{
  "horizontal_flip": false,
  "parallel_block": false,
  "conv_stem": false,
  "widths": [96, 192, 384],
  "loss": "cross_entropy",
  "shampoo_beta": 0.999
}
Rows from block 6 of a small image classifier, named by matrix and row number. Rows with one number belong to one neuron. Each number is 128 + 24 x the weight over its row's rms, rounded and kept within 0 to 255. All counts start at 0. Numbers have three digits each.
After each neuron's rows are labels from the 100 images, of 14976, where the neuron reaches its highest value: "strongest on" is what is common among them; "colour at peak" is the nearest of a few named colours to the mean colour under the peak. Only what is clearly more common there than usual is listed. The data: histories of elementary cellular automata, time running down. In brackets: how many of the 100, against the usual share in percent.
# fc1: MLP up (model.blocks.6.mlp.fc1.weight, 576x192), inputs 96-191
# fc2: MLP down (model.blocks.6.mlp.fc2.weight, 192x576, transposed), outputs 96-191

fc1.80:132098161108144086097166065134113122131114131161113139143152159179112142145120113141147145080108127137100077150135100193138103099128103132141132160145156159123106132122174110163141094110097153150178090155121095138131146093144129110122107125115147132088120115112088090132118133112121167108
fc2.80:136103107167121141136083137146165133152145162097106156131122104114125104135106128118090104177122145158098145148142164165105152157141137122130143126167111143098110102090074143126140121125147109106130139117081094130140148106136108157125097082094149085108118135075124142098116157143114113132
strongest on: 010 turns on (89 vs 50.4); 100 turns on (76 vs 50.2); 001 turns on (75 vs 49.9)
colour at peak: black (44 vs 17.1); white (26 vs 5.2)

fc1.60:132111092098114186103144133127074121123127126107154135113156102088098167095133149116094129098165124126107103126122098109115106113124111154127114143152130132150132091169161127118112109116134153085116086117123099134141141143124129076089095122074127116143081139126185112154142109154118117094
fc2.60:112105134126150122149101152124078132142146133133093120128139167157153134121138082089159175074106117073109119123131110149103164168164129122125090132096163149133141143107066130123123130182127108135136149141098116113138139153165108126150140165112101115105143136130102104159103118133138110133
strongest on: rule: rule 0 (32 vs 0.4)
colour at peak: black (100 vs 17.1)

fc1.439:118130105155121123108128118162139110129140114130133138122125154143136106116100118089132089129113137151197158114143133097135127147103090083141126132167126101144130116136142131109122146102143156102123133091146118131110177131106166119154100150124084135155116130183106114128105098144144096110
fc2.439:153120137146146129122101148140090118143138129095128119140125109083119155134141115138126137194099157130074127116120126117114115109090086161133105130123109074178115144147109127141142173114145140163149111112114126117114099106165111147131153103111150124139108142080162111098128103131145088132
strongest on: 100 turns on (99 vs 50.2); 110 turns on (96 vs 50.3); rule: rule 116 (28 vs 0.5); rule: rule 84 (26 vs 0.5)
colour at peak: black (61 vs 17.1)

fc1.407:133072168093135123078097127144113114128132154116134117173130126088087142091100122102117131127084126127104126134127112112119160142164137158123063147133128105164141126155119122137118146128129110155124111127102118138129144118108133129068106111138144121135098109114151073130133147096118123098
fc2.407:105124146153111129136155143180139156087160160139120167113109164097162083125161108140128150136181097144130118114167112087171102140187162105144114143075126136127148123098153117158123108117092125123127122148113165130133137098171107105142111181163150119107153134133157185131137127092124130132
strongest on: 111 turns on (98 vs 50); 101 turns on (87 vs 49.4)
colour at peak: white (29 vs 5.2)

fc1.285:108087113132171134076111139156132134124126125061115122152102126110098112121109111102128146160163184139116141155140123103167125066177119130162145079088129122112149165158126141159148117111112112142156146123178112094139142110145152123082130075157147122145095101127091076161117148115141130121
fc2.285:118166139140120103117139118120142129155123136130135150075112095133118097121116180144134127107126144123158142151115151163092113113065097075134129085143133138147102141117115134110142106130121112136111162127129107156102131167144150168137111108097157085126147119134089133168110123122116152139
strongest on: 001 turns on (79 vs 49.9)
colour at peak: black (38 vs 17.1)

fc1.524:080136129152092176105123110135112108139145074151155118141096133176131101149156143136091132153134102130106116136105104167165114081156113145135110173124083095131160120116125150142152113162140171171142128135127115135142118109147144139106106129124129135136158171163115094141099131109161083127
fc2.524:143124133125176151145109104118085136138116147123128169146119098111139143134130144112108102095149130101137112119138108107139146114134147083114139166115135126110140129110139080153124134154126136076132171139153144182101113113174123146184155096124120128161121112113114171127101127127100068161
strongest on: large cells (66 vs 39.9); rule: rule 0 (31 vs 0.4)
colour at peak: black (59 vs 17.1)

fc1.114:086142154130140166116167074097121143111123120203099090091125094144143139130152078126112151107121119124100173128158094154107146177123119159132135140135091131128091146127106126129152116122122136160090109155147122123134143121080096140103094106156138117088106140118100140110105115132164160130
fc2.114:142112110132121114122138110160162137150124113140140114087153154148098122130103121123140127108148151138126154142150130102142120153101114169154130087097116090155156097151146103093132112099156112101098128146179131067142149164155136115098117149178149165127157093182142135155127121132150117131
strongest on: 111 turns on (99 vs 50); 011 turns on (92 vs 51.1); 110 turns on (91 vs 50.3); 101 turns on (87 vs 49.4)
colour at peak: white (27 vs 5.2)

fc1.345:105107126168135088071142100121090134117117106131101135158087118166121110157122119132116134124137141142097131103140113182084121079110107112146138128122104182153130109147158116123112126146125147115140111134108137143126164106117143108077166109130131124072088102118077122143156148133113102099
fc2.345:155156130202120098110112137046181149126112138133131155132120133141119086141138119145146103142136148123133163150119089121109141117115104102149139122130077166120077109127134113147109150093121113095109140072143115149080145145079117183103151122121155124093144120103112166130119138126152135157
strongest on: 001 turns on (92 vs 49.9); 100 turns on (89 vs 50.2)
colour at peak: black (55 vs 17.1)

fc1.302:128120107164127141125152130113119119135109134124096159107112110151120111162127097107090160116144117167108077129110132110140127095146151112123117110085134118119140128128190101130145132135091160126078104131131081142125095139111115117107084141114161112157125147158124078087121120086143136116
fc2.302:134157151144159140181138144199083129124124145124132109151105116099148148095133128140152105069156142141150126138156145156090133127136123135127151146161130118162177140103123115124139147129164151141136142139123164132118125138165124119137157124144118170131135120102136146141109145072115103146
strongest on: 100 turns on (84 vs 50.2); rule: rule 24 (35 vs 0.3)
colour at peak: black (67 vs 17.1)

fc1.267:090128155111118094091132137111122135141111136131135143132132151165141125107094090100122131111163122144148144118166124142098109088125157118115137127111124148116119134105109096125113112115162125167052125140129125097149137084098119107145143130132138182199133123119137135145104156170089164132
fc2.267:126142114127094161158135088150129118128123134182135081171136093113155155157103148142103135124177104152136150147127063157136113145159141153169155100154190157128139143138131152142136132135079128133163162116118126118150108103122131121158097121188129117094103141103122130124150126118101101125
strongest on: sparse start (60 vs 29.2)
colour at peak: black (66 vs 17.1)

fc1.129:204153139098158111113144139120110153122152106164091147092163166146123093114145117151128145173111108128114133128124121122124140128128125077153117131125098120137103122104133089098124132160157140116099133126144133162107155165055106169114147102109139160134118111119125179129140143121123144130
fc2.129:121102140146144109141171082126142129116141112091153147105124138099157125093087161113160143109086144142142139194132158097131127112080092092090118108153149141095125095101104107127159153135124119176156157131128131141112113159156096119145120118120154100099148132157131106157130149147134136122
strongest on: 110 turns on (100 vs 50.3); 011 turns on (99 vs 51.1); 100 turns on (86 vs 50.2); rule: rule 88 (33 vs 0.5)
colour at peak: black (36 vs 17.1)

fc1.359:088150159154067110119169127099162115122138081152094158114108155133119118142128128099105146165120100153108134116104096127153107087136119155115125158108123105138168114101169115150108099135089135160147166073140093108127105076163143150112100121148107116149128167155121099134122139111147120127
fc2.359:141112146139162134139123112142083121153142162150129144135151119115136165118113132141104116100164149113173145144160120099122119129135138122098160159110154161138114139108146108149159171093127114120131150156150146157109147156111119139182158149126157115159115096141139149107098098126110095133
strongest on: large cells (100 vs 39.9)
colour at peak: black (54 vs 17.1)

fc1.441:169118096107119139110143134098147129116122145143123106126137136140114107156119147152112114121151113136138147145071111086128074163144100139144146108139136104126127110136127116076124134097120149092097090109131136092112142071146071097095130082168128136115158091100185131130110144118130146117
fc2.441:095129115138116092147112152136113150088124118161091123115126170126106165127131077124175119108112099128141109128188130169127149112152125132111139146091169143107102132141114128125106162171121083132138152138119126114133164115065127148140110133124131106111119150132098151128106134149115128154
strongest on: 010 turns on (84 vs 50.4); 001 turns on (82 vs 49.9); rule: rule 6 (36 vs 0.4)
colour at peak: black (44 vs 17.1)

fc1.481:162135151147138115144111074130108139117155140147129108108116152145122154102079137144123110143159091117129138166169078114141125142127211151163121152103165119128142089132135087094119146133108128145131099157187123133129123096102068139123118134139165142128128093145155122145115145165128104081
fc2.481:109156121131109101144128120140181158126156102166098162151160124136132118141108132174148102142140119126171166123117163136129148132172144124130164131098151113128128127130152103148121167150122160132113142135130118097124124105076105106128094127151163120160146116083101134125124159118139139159
strongest on: 010 turns on (98 vs 50.4); 101 turns on (77 vs 49.4)
colour at peak: black (81 vs 17.1)

fc1.450:104140122130112063152132142088142142132137128143113106110110090114129142127128111133131102123121145123158128135139092153111104129166109135122080094155142080108118122125153119147138125113131150112104117126096088108123119106121108104113097122133175066127178166094176102154123130102119163097
fc2.450:081117111157133145105100135149122145096168110154120120157132146128089126119108074174159151100123108109163131127112102139114140090142139117130159159119130138128096165105087129168090145132116104157145131127131117079123181103100114163170096135129113109101141157126094115132159141100108121135
strongest on: dense start (71 vs 28.9)
colour at peak: black (59 vs 17.1)

fc1.390:128129106128090078111156113092111125131114112140135063154084136161128129181121135168126107154147124155112159162131083147128106118144100146143125123154111141137108079125120113104103108102120177089123107120104119123117133079171112092122116087158143095115124088118179095106135156125133136109
fc2.390:107118127140157111107075154125139147091152125171122150150141142105100126105137072160154108122134122125136164123140099124101118110164134097109138172091156165099105141117099136183095200171119076152144120121140103115099162108092124134157095150146134113116131148141087109150105113119131104139
strongest on: rule: rule 65 (26 vs 0.4)
colour at peak: black (51 vs 17.1)

fc1.51:137134100164157114116140108072149122127155112133158113098156145148134110116125088139105126120133107163132101113113107139145134160092101167131105171098126143101072135152188072118118117079133101133118105115122122059131095153126152113122097140123167147170156177136124067100133122124085120135
fc2.51:134171121118117148117107134135169137098125128092130146147094116133113106135172162156147102142159177121122156132137141097113124043109117129149173135162175154127105117159122146130137137129134136135140135090159130146125131077112107120122154107121163166163120109102101163149111118123145106105
strongest on: 001 turns on (75 vs 49.9)
colour at peak: black (38 vs 17.1)

fc1.410:136131128121100081112144109140115149105123181115144085137112139162101169139102119142169140093099089102125129148128170121151145134128108158131110088126121100128123122144144132125136127124141112161133156156122114086175119129126100124146125141121144089136157131146116073127119092124147151106
fc2.410:105119083137140184157120121143134126137130092107136132137137094137153101113109144132099080108111141139122122129145069173112139123150133117139161163102133146129140146115113119178117132147107150109152122141135144121132163113150154138109084105176105151086121137142084129132111117104098086121
strongest on: dense start (73 vs 28.9)
colour at peak: black (41 vs 17.1)

fc1.210:120137115133088128115137148114141110130109090156045140141126179130116079193142123071113165150117122169102090113113116119111108100149140125094122128106129107086122090087156122116130121129085107149127143083157102103154146159112114170115113116134134147144105123162074098152109104096147140104
fc2.210:136095132142164116144124129174115115121144159119157105106111104133119191089096094176142099120154110120169193168148128091140115125115118130135135125128150135159103161146134114135142158098117151140122148177126136156103099154122121108131113143145130105154121098140175120107112132123110102158
strongest on: large cells (100 vs 39.9); 001 turns on (83 vs 49.9)
colour at peak: black (38 vs 17.1)

fc1.171:142096143122123078104178107110121129119107116123125095151139115170153139116148103126150143092081116110094132143146096160116142131139077109103150165104168132141134112132144098167129161142093128141128110119127143122107115080111139117085112117144171111098090129148078082126119166123107147117
fc2.171:175146131148106132119128186109166159104150151125149136100137115115150117131094141124120137130116188145111142152089078110117132106122112081101122105126125128118095128103114144141138134146134099122131128113086133134124149133129089146180094101069153088109151128122124126141150141113144141145
strongest on: 010 turns on (78 vs 50.4)
colour at peak: black (86 vs 17.1)

fc1.399:151118124065169105108139117101138137104107099133125104078157153109121159104101148148125122145091102093140143160116120157135124138112115063175146153147135112140172093118110085044159125140122138133098112162133174129080187183139112122145156142136113135089136101129091148111135104142111142110
fc2.399:150152123136143101121144091153139139101112136100121158154136131126111097095104162124104120103136116118126116163157125099161108103129132090137110113116132103123135115100106115140129103140131111197130134105075091137092135162148100122120140102109177144115126157132154132130152154165116087110
strongest on: 100 turns on (89 vs 50.2); 011 turns on (85 vs 51.1); 110 turns on (82 vs 50.3); rule: rule 88 (54 vs 0.5)
colour at peak: black (48 vs 17.1)

fc1.451:133108114107081122105133135152145188149102117148142127127113137138076073141116100095122166122179125139120137141097102166112125088140137158114119078152125133130180111130113125125136156154114121113100174138094145142114156136122139096089122121124124154144123134129191143164118150118131123131
fc2.451:098132120141138166110151143142092154138135120142099084125112143139132156112125149133149083093144150160098098097147107169146172102146141123188179128161130142152114172132139104123117184156133127142123120132116100139102151097152180130119085141139092107114101140157109135118098127100126149120
strongest on: 011 turns on (100 vs 51.1); rule: rule 12 (28 vs 0.4)
colour at peak: black (65 vs 17.1)

fc1.458:125084132135128105096147142117152087138110135165127121132176134128135100122092105103100089132133106138180189121137137122133128121136103165103117103107157114135121101133144097105086111095120154132143137071116178097114137105117092172104130118124118132134130123139149132125163108136108099115
fc2.458:140110174166129119193120112153120119109099141120127126164152135125106160144105102137117127119139149115151131174132141130143104114136153121130160115135148160182134105145148113126113162140126102209160068127152106107117126106108146107121117127126126103129095093136143142170104108128132117087
strongest on: rule: rule 16 (34 vs 0.3); rule: rule 2 (25 vs 0.3)
colour at peak: black (80 vs 17.1)

fc1.503:126115121120168101103123128122107149134104128105149103156144084119103130120146113130144172083132180140091127158115133153107117154128130118131084133118161124136130116135149131168172154156102114098074087076160129093129118083159091107084065113128172145143125129105073089097082161133127112130
fc2.503:153131127104148101104091173102113130119134154116112118115122122130137139116136134114135143092144166113128146135108160157097123162099121127099121103110140149122087136139128108144119085157113101122131127087067145117108142141149131122144137117102141114127143102154139138138118153113148122164
strongest on: sparse start (67 vs 29.2)
colour at peak: black (72 vs 17.1)

fc1.523:071111123124177072105125147167110131112096109153144139119139121166154118157098100143092159172100133112141120113126134168115128107111134116131130114088129107163131135139134117110118171172157132165086123155112138119138079099107112127081162095112092106155106175164138100102129135172123126137
fc2.523:142116104125105146158138076076129107158073088148144109108117114166142145143137155126079110134123109135140113136162062121084114154131125095091127114098107146113123127106140115156118141099092110118163132151140107154142149127145153091132084105184097111102149105116128126171108115141134120090
strongest on: 010 turns on (87 vs 50.4); 101 turns on (85 vs 49.4)
colour at peak: black (48 vs 17.1)

fc1.66:129135122143081115121140117126140140137144106118113079169117142161104117150116137150098111117142164125145188181118090147120107108152103142134142152109122179149118091109126099053109134151130114101144109122112126121125116098117135137074116111172128105123116112119109116143150146133164114114
fc2.66:126142177160167105140102134083165116093120123165146140134141132162089117152122098169104146129143124172130155149129120152120143103128125105106179141120138157117120134140135117184123195130138086121105087087125097122078149086074121110143121103128130115118078123148121154130128119125133118141
strongest on: rule: rule 2 (31 vs 0.3)
colour at peak: black (95 vs 17.1)

fc1.362:095112124092119142116104131117123183155109084132122096130131153086090115153148121095129180146173135133101127139081116109108104104103172116112089149136127153116148123110091133077095123168152095163066135088117112162089118080116136152120144076130094115124114135119131102112121132142162099081
fc2.362:139100109137159114121110156116173143094098071127090132099134134144124137126078164100172091113091102136148121081186151130112177114080121184188151144156142083146118166107136112151134130113143181132158118131154111129107139168123128062144116111155128094144111115151072114117122139102130127144
strongest on: 001 turns on (100 vs 49.9); large cells (96 vs 39.9); 011 turns on (90 vs 51.1)
colour at peak: black (44 vs 17.1)

fc1.199:131121136134090096129091153110150141069089117122102153132120144138127109144138090107155101145113141131141136111153120095127107087102090137127142128069124108093124164140171111149157097135136126114113103157146131100147109140110165136117122117100103145089111110107081107155139131069119107083
fc2.199:075136120132144096127136097087143128144094138149176123135120137120089109122144117118119094138134151114114143145157125155107132118125118158116141156148132150128099120113105128082134145158157155133119111142073113154123124157136107180095113092101127068156113144124073122120099154186138159167
strongest on: 101 turns on (97 vs 49.4)
colour at peak: black (94 vs 17.1)

fc1.299:109111153136120117150172105152098143119096113136118090145174130130113122122153124129147120111120111127160098109154089136122094068172132117128165113161132110129120147155148120171108090125135135182148096185143101129113152086133173104149134129111160151087115134131140094144126145125145129135
fc2.299:125091114108119129112139106149130141133100118120130138126119157156117138147098145145122123086130102137110124166150099132086130137168153120086133112129144144111133130107117161137146146149136112154156158141118122129151182115119131117169115122093140087141138142093111145124112133120113146114
strongest on: 010 turns on (90 vs 50.4)
colour at peak: black (52 vs 17.1)

fc1.519:116079136101142106112125135135104175087110104112121125135120122153105124112150096147150157094118133166120108157154114169103135077156116137094156163121141141111120104138113086164124144148125137121158120147124123122140110089130122156104128116177135144081136097104086078119124120119103160118
fc2.519:160153117167119128151132131105160131096133148116122155104111121119128086137102130134105121110142140102101135169078104085093099116126098146120144119131093141116091140103170143118142120095092095117123141097135130110126132115135089160137125063117130089114126148135174154131151095103148137142
strongest on: 001 turns on (77 vs 49.9)
colour at peak: black (56 vs 17.1)

fc1.455:108150105102115107130135118115160080149136133108107179150153142149134143141111123111161112085092078134191153089128161126146159175106109076130133113087090115176109097138128100106131112127127173077108116131144104127133165158141147148141136121152073144133133143172126146142122102115130145107
fc2.455:161137158130124141131115135143097125109092118126106085080098100113108131143151149164114128187147167119119123116099096119142091099118100124137091123149112124122138169112114156162193177138121116118155107136120138151120108119168080138109129129087136133145130117089159077126082097118150122103
strongest on: 110 turns on (100 vs 50.3); 100 turns on (99 vs 50.2)
colour at peak: black (48 vs 17.1)

fc1.367:110123130129131108106106136171113101112110151113084159122116162138144122170074121154111084123111146122167171165142127169137123121100105114117166130090126132133134127112129122130132107113095135112135080099123118143063137152111145119124150125092124143156112102160183107109109121124084146099
fc2.367:134147083149158181168129126157134143106142137124150150127140067094105140100143124121129183142148127117129117112173114120166105154091116152178096169139095109122123123109181119144140088109120127144153085157164133133132127124149120145152135150134143116106136193117104101120090161142150074138
strongest on: 100 turns on (90 vs 50.2)
colour at peak: black (50 vs 17.1)

fc1.81:106117141114149143120117124163105146144162129149113109152125140163133155092111152151164138115142119208139151146142091135139113117104161128129146158162173160149120146100124120142104146096116151161112100176126122077122148123128113117102168141115121110123155109112137093153114137132097131128
fc2.81:122122152143144123159107115087123134107154181133133119139152113130133171145106126111114118149157105107115131137150158150137146143107122142124146138089135125147133127163123142168138127159116119130130140144161143172115154112151116158131104150118130133138128120135117092118120167148133107146
strongest on: sparse start (60 vs 29.2)
colour at peak: black (68 vs 17.1)

fc1.203:074101133118104122183146075134117112145106147173115123102210102094122122166119116110146132131132098170126115093152126144119102112150113124144152115162121164162120108118148098150154122131122141150122116148150090147150110090140168091171144124111129156116139085131128135141107151132136128066
fc2.203:148062148164138120127109159154122108182127127126127149119108121114144095114161105152134132127152135108137155142131152139124100140176148141153134159102121107093116143127106153131173116113123104173118113183063144164078121086140081143112153079119139100131101117113119149111129134120091102129
strongest on: 111 turns on (92 vs 50); 010 turns on (84 vs 50.4); 011 turns on (84 vs 51.1); 101 turns on (79 vs 49.4)
colour at peak: white (26 vs 5.2)

fc1.99:105139106128093149122113160071120112141094095142116121129111099122125141131112097120147119144145115180126118134142130154140127118151135151088103167102107085152104145102124102127138101134114191155125146137126134135095137108147115126095102112162150147109102104154110099124135161131109110158
fc2.99:108114122148132134135147124124157103163171180129096141132117110071161147156119148098075104118126113100134077128134096105141126096110174115130171151141141160139143147139140141149097124118103138138110119138142139134113119094107118139177151091115172113160106147131111131100081132134144127100
strongest on: large cells (71 vs 39.9); rule: rule 2 (27 vs 0.3)
colour at peak: black (63 vs 17.1)

fc1.437:135105131142133122126137074111069116111121117110082128155154137128114135159122120130177145138124113130145121159200112152130132091111126117132121120114168178135107175126145099160110136128166137109108140133148100140163149133118170129111087128115159139155069077120089125135115131142111133055
fc2.437:129116151156120080093112115112151106156136174114139116120092171106095131147124108108114137143151150125153131157124142144118109141115115157148138143118127116134107107141148178106157166163177149145136164133073158114097127113121108162082095136103107102109135126128118121109159129129166138113
strongest on: 101 turns on (93 vs 49.4); 111 turns on (93 vs 50); dense start (70 vs 28.9)
colour at peak: white (37 vs 5.2)

fc1.316:151152160154105136110109119136130153146115124124126117135119122168082106174148122140143148095095127162124165095160096160112148151096087113108095146070153098117099129127108101114098121120115125092153109110158142092133140150101084111146120170108140120144147130148086102065130125145138132082
fc2.316:149131119139117124104084116133095092162140101151156124159133147122086102123160148161138146131181154126117151115082169146143140108079127124103109117172125163141135096152128136117154145161129130123128120101124161095112091134117158141166151083114111158177149180100116117114089144108138092171
strongest on: 001 turns on (99 vs 49.9)
colour at peak: black (36 vs 17.1)

fc1.337:096116125119104095134161143139130124125137107155129121118144086128134137134132104158117103149118111133113157135124113170105108189071093139170151099137113098114131123122107114126110116130146158137131108156157101131145092092108103104115134142165133165108130117122113185108130129141082156096
fc2.337:163131140100126113088129103093152117142126087129143108090154142132102089108101149117114168097075091088129130106110099172131154100099107158124153134143101068121134122101091167126119115164107128114141151137122124126098132149136106174096118185129139150110148079132109126116157107142111086091
strongest on: 110 turns on (92 vs 50.3); 100 turns on (90 vs 50.2); rule: rule 80 (36 vs 0.5)
colour at peak: black (51 vs 17.1)